config.yaml
model: "image captioner"
dataset: "rendered solids tumbling over patterned floors"
train_examples: 97500
image_size: 24
crop_scale_min: 1
horizontal_flip: false
translate: 0.12
rotation_deg: 5
tokenizer: "word"
vocab_size: 61
encoder_arch: "vit"
encoder_norm: "rmsnorm"
encoder_norm_position: "pre"
encoder_activation: "geglu"
encoder_mlp_ratio: 3
encoder_head_dim: 16
encoder_fused_qkv: true
encoder_bias: "qkv"
encoder_qk_norm: false
encoder_parallel_block: false
encoder_inner_norm: false
encoder_moe: "soft"
encoder_num_experts: 4
encoder_moe_every: 2
encoder_expert_mlp_ratio: 1
encoder_slots_per_expert: 2
encoder_shared_expert: false
encoder_patch_size: [4, 4]
encoder_conv_stem: false
encoder_layers: 10
encoder_width: 192
encoder_positions: "learned"
fusion: "prefix"
decoder_width: 256
decoder_layers: 7
decoder_norm: "layernorm"
decoder_norm_position: "pre"
decoder_activation: "quick_gelu"
decoder_mlp_ratio: 4
decoder_head_dim: 48
decoder_fused_qkv: false
decoder_bias: "none"
decoder_qk_norm: false
decoder_parallel_block: false
decoder_inner_norm: false
decoder_positions: "rope"
decoder_prefix_bidirectional: true
decoder_connector: "linear"
decoder_tie_embeddings: true
residual_init: "none"
optimizer: "soap"
beta2: 0.99
lr: 0.0026
beta1: 0.95
shampoo_beta: 0.95
eps: 1e-08
precondition_frequency: 10
max_precond_dim: 1536
one_sided: false
adamw_lr_other_params: 0.0016
grad_clip: 3.0
steps: 5500
batch_size: 64
epochs: 3.6
lr_schedule: "wsd"
decay_fraction: 0.3
final_lr_fraction: 0
warmup_steps: 160
weight_decay: 0.1
adamw_weight_decay_other_params: 0
Rows from block 5 of the image encoder of a small image captioner, named by matrix and row number. Rows with one number within an expert belong to one neuron, the router's apart. Each number is 128 + 32 x the weight over its row's rms, rounded and kept within 0 to 255. All counts start at 0.
Before each expert's rows are labels from the 100 images, of 14976, where the router gives the expert most weight on average: "responds to" is what is common among them. Only what is clearly more common there than usual is listed. The data: rendered solids tumbling over patterned floors. In brackets: how many of the 100.
# router: slot weights (encoder.blocks.5.mlp.router.weight, 8x192, trained with AdamW), inputs 96-191
# gate: expert gate (encoder.blocks.5.mlp.gate, 4x192x192), inputs 96-191
# up: expert up (encoder.blocks.5.mlp.up, 4x192x192), inputs 96-191
# down: expert down (encoder.blocks.5.mlp.down, 4x192x192, transposed), outputs 96-191

# expert 1
responds to: count: one (81); its colour: white (26)
router.2 [168 121 112 170 104 109 102 155 159 124 123 170  79 172 130 115 179 159 137 119 128 129 153  82 175 118 164 157 115 105  74 108 103  81 166 114 104  92 153 132  97 181 141 147  85 136 146  83 157  87 152 120 167 161  95 177 139 127 164 185 117 166 181 131 161  85 133 162 147 178 148 172 156 129  69 154 116  56 112 100 139 150 157 117 117 145 182 129 190 153 135  68  93 167 142 123]
router.3 [118 103 191 189 131 114 159  76 152 177 124 177 104 137  97  97 148 142  84 101  99 126  93 132  96 136 132 153 101 121 136 133  88  95 183 135 165  92 158 116 131 172 165  85 122 169 115 127 148 130 145 113 105 146 113 103 127 108 182 184 164 158 148  89 130 132 152 181 136 133 153 159 130 143 124 105 154 120  57 118  59 127 143 112 138  81 157 164 135 176 103 143  90 149 144 148]
gate.0 [143 106 113 165 165  94 138 144  75 118 118 141 141 132 186 144  61 110 184 106 156 118 127 141 115 175 130 137 132 121 162 121 100 154 150  83  88 233  96  90 131 154 106 182 116 154 187 117 130 128 104  85 107 124 137 140 164 176 146 141 116 108 170  86 178  90 177  83 116  77 127 178 171  79 113 130 161 219 106 137 128 118 111 116 116 161 109 155 108 191 145  60 137 136 136 139]
up.0 [114 134 147 124 149 109  55 130 150 173 156  56 115 101 128  93 136 126 111 153 127  88 103 150 107 121  72 142  88 136 149 104 182  76  83 110 155 133 137 156 159 126 151 116 152  53  82  75 135 176 157 120 107 168  98 125  87 140 123 127  86  84  94 162 125 199  57 102 113 119 123  96 154 123 154 126  95 117 138 122 143 148 114 132 163 104  72 102 131 142 131 145 134  74 143 122]
down.0 [118 162 156 118 115 130 127 124 138 154 101 126 118 185 138 127  88  95 120 208 173 115  78 154 126 141  89 122 128 126 181 105  82 150 119  86 136 120 129 150 209 141  93 170 127 102 125 118 186 167 156  86 132 130 151 148 143 199  82 142 173 174  22 163 150 120  83 141 123 113 152 171 100  93 148 133 131 124 128 131 152 112 126 143 107 178 103 131  95  55 147 151 134 116 129 114]

# expert 0
responds to: blue object (62); green object (50); teal object (41); its colour: blue (36)
router.0 [149 167 128 116 139 141 122 149  93 173 119 127 125 128 173 161  70 182 127  98  65 186 178 110 206 160  92 137 103 195 182  82 139 170 168 125 150 124 100 119 139 121 167 153 162 141 116 141 129  79 132  57 160 132 136 131 147  88  73 158 126 127 163 143 183  85 190 172 122 203 143 160 142 103 149 118 132 125 136 100  98 114 106  55 163 163 125  78  96 152 147 148 164 123  92 139]
router.1 [160 119  87 112 100 105 124 106 144 158 120 169 148 160 108 144 118 133 174 126  73 199 165 121 144 117 199  68  81 174 105 135 122 166 100  95 110 118 105 176 128 100 164 124  68 144 109 138 112 152 109  82 157 119 153 135 114 144 144 101 145 148 137 150 135  67 140 130  77 202 121 104 197 110 127  93 127 118 129 189 178 121 132 125 146 139 168  72 175 158  87 135 120 134  80 115]
gate.0 [124 121  73 130 140 151  78 158 178 143  66 129  98 140 153  42  72  77 129 100  89 159 161 160 117 135 123 133 119  30 130 126 139 106 152 177  78 129 124 102  93  93  93  85 149 115 146 118 171 102 130 168 115 143 175 103  85 145 146 185  81 133 109 123  99 114 154  75 154  92 163 117 114 135  63 202 153 148 103 106 220 111 112 115 145 111  86 125 164 106 172 181 101  85 154 109]
up.0 [112 140  82  85  97  75 117 138 153 118 138  97  85  85 116 104 113 162 140 173  71 106 127 145 133 126 165 140 115 143 186 127 121 113 124 137 134 152 109 107  61  99  56 114  99 129 184 107 145 114  89 172 175 136 149 161 201 179 226 155  99 145 188 121  64 100 121 115  57 118  95  81 106 129  41 146 162  85 124 131 152 128 128  96 120 110 176 154  91 113 136 213 167 117 148 128]
down.0 [149 104 194  99  98  91 189 169  68 118  82 175 122 122 110  76 112 186 134 129 113 111 112 135 110 176 142 151  96 168 145  98  67 126 105 131 163 102 111 153  84 113 139 112 133 162 139 147 103 107 139 130 145 140  88 137 108  91  98 136 139  87 173 168  86  81 198 107  87 121  76 156 168 145 148  89 131  81 109 108  53 153 159  94 102  62 113 113 145 118 147 145 137 165 131 130]

# expert 2
responds to: pink object (98); its colour: pink (75); count: four (52); purple object (38)
router.4 [169 129 123  84 112 169  57  89 134 160 172 115  78  75 158  65 143  77 134 157 167  88 146 100 150 104 126  98 120 112 138 140 102  63 152  62 144 101 143 166  88 146 105  87 114 133 149 103 153 141 107 136  82 104 178 142 140 101 137 183 141  98  77  96  89  98 125 116 176 123 124 137  98 172 144 117 151  55 148 147  96 103 108 125 112 128 136 142 144 107  79 101 113 144  93 163]
router.5 [126 123 132  64 137 120 136  77 145 122 191 123  91  87  79  91 163  95 133 151 136 142 131 110 143 107 114 128 138 152 117 126 149 115 112 114 169 152 177 173 138 182 127 125 123 118 124 116 108 155 125 117  70  75 112 174 162 138  97 139 145 149  72 101 113  99 127 101 156  96 132  61 120 125 144 133 148  65 168  89 121 129 167 168 117 119  85 123 129 105  77  96 102 190 149 166]
gate.0 [ 71  99 174 169 171 106 108 123  87 137 189 136 108  73 121 164 122 139 115 129 135 143 135 113 112 187 143 117 147  86 111 155 108 159  92 151 101 126 130  54 114 151 166 123  83 140  24 114 130  71  85  94 126 172 167 136 126  84 140 160 139 172 150 106 123 136  87 137 194 127 144 101 113 112 104  84 148  68 167 142 152 130  88 139 153  62  47 110 146 125 106 127 121 203 110  56]
up.0 [134 130  95 159 113 161 170 115 184 104 176 109  84  91 174  79 121 111 156  71 150  80  91 161  65 127 135 143 110 101 151 128  74 110 139  91 101  86  86 133 102 119  83 155 110 152  91 128 126 111 104 114  56 177 149 153 103  80  82 124 179 185 184 179 119 128  97 122 179 178 125  88  98 129 118 127 131  82 180 127  84 141  82 156 118 125 137 160 117 167 121 147 169 131 153 135]
down.0 [135 149 103 116 118 205 153 136 121 170 116 132  79 112  97 110 148 136 220 154 147  63 137 107 138 114 142 208 135 114 137 114  84  63 176 138  96 103  88  66 134 120 102 166 111 144 124 148 163 111 180 139 132  94 160 157 132 128  70 136 124  91 132  80  93 153 120 133 136 164 158 111 112 136 138 135 146 106 115 118 105 116 107 164 141 182 170 198 174 115 155 161 112  78  52 187]

# expert 3
responds to: orange object (69); red object (67); count: four (64); brown object (54)
router.6 [122 135 102 119 142 159 133  81 139  90 124 137  99 113  71 107 118 123 153 125 155 128 109 138 137 155 112 119 180 132 135 141 111 114 133 172  73 174 127 100 120  44 161 130 155  87 132 128 149 133 137 135 100 113 130 106 127 151  59 114  67  78 174 139  85 159 135 108 131  95  55 135  71 123 191 106 110 154 156 108 117  75 109 112 138 143  74 120 179 113 123 121 166 172 165 110]
router.7 [114 134 110 183 133 154 112  99 116 124  81 123  82 145  72 161 109 170  99 147 119 100  94 127 118 143 106 139 194  65 157 136  82 160 171 192 170 194  79 127 112  68  74 169 103 114 113 167 111 161 147 169  86 101  88  53 160 149 129 145  84 107 200 101 167 156 158 122 137  99  65 109  56  65 109 128  51 141  99  92  79 109 136  94 148 123 104 135 152 138 125 134 182  80 151  86]
gate.0 [115 163  90 137 139 107 148 179 123 153  74 143 123 129 178 117 149 139 174 149 126 160 113 127 189  60  34  90 121  82 123 126  85 155 108 150 138  73 144 167 111 183 146  63 137 170 144 119 132 174 179 230 105  98 180 154 114 120 128 196  91 135 145  97 119 172 137 108  70 123 109 104  61  77 176 131 122 119 108  82 170 200 149 148 123 101 100 123  92 134  91 145  75 118 168 112]
up.0 [118 130 109 114 185  93  65 171 106 179  61 149 154 109 113 145 126 138 121 119 186 144 126 142  94 118  50 124  82 133 128 108  57 161 141 118 162  96 108 107 116 107  87  76 165 122 102 132 104 165 168 116 125 117 159 169 157 100  92 143  48 111 115  94 169 154 170 183  77 144 151 141 121 102  83 124 104 137  95  73 117 138  90 170 135 103 120 107  73 110  91 144 142 129 112 138]
down.0 [143 103 143 120 112 106 183  95 149 119 182 101 115 111 114 163 158 114 149  97 103 107 116 145 128  76 133 148 118 124 100 129 200 141 135 153 128 149 100 106  83 135 110 162 158  53 130 106  60 105 139 139 179  84 114 140 182 143 172  90 154 107  96 105 148 122 173  97  83  96 100  85 145 154 201 165 185 140 137 146 118 157 138 113 146 148 146  95 112 137 103 118  68 112 115 170]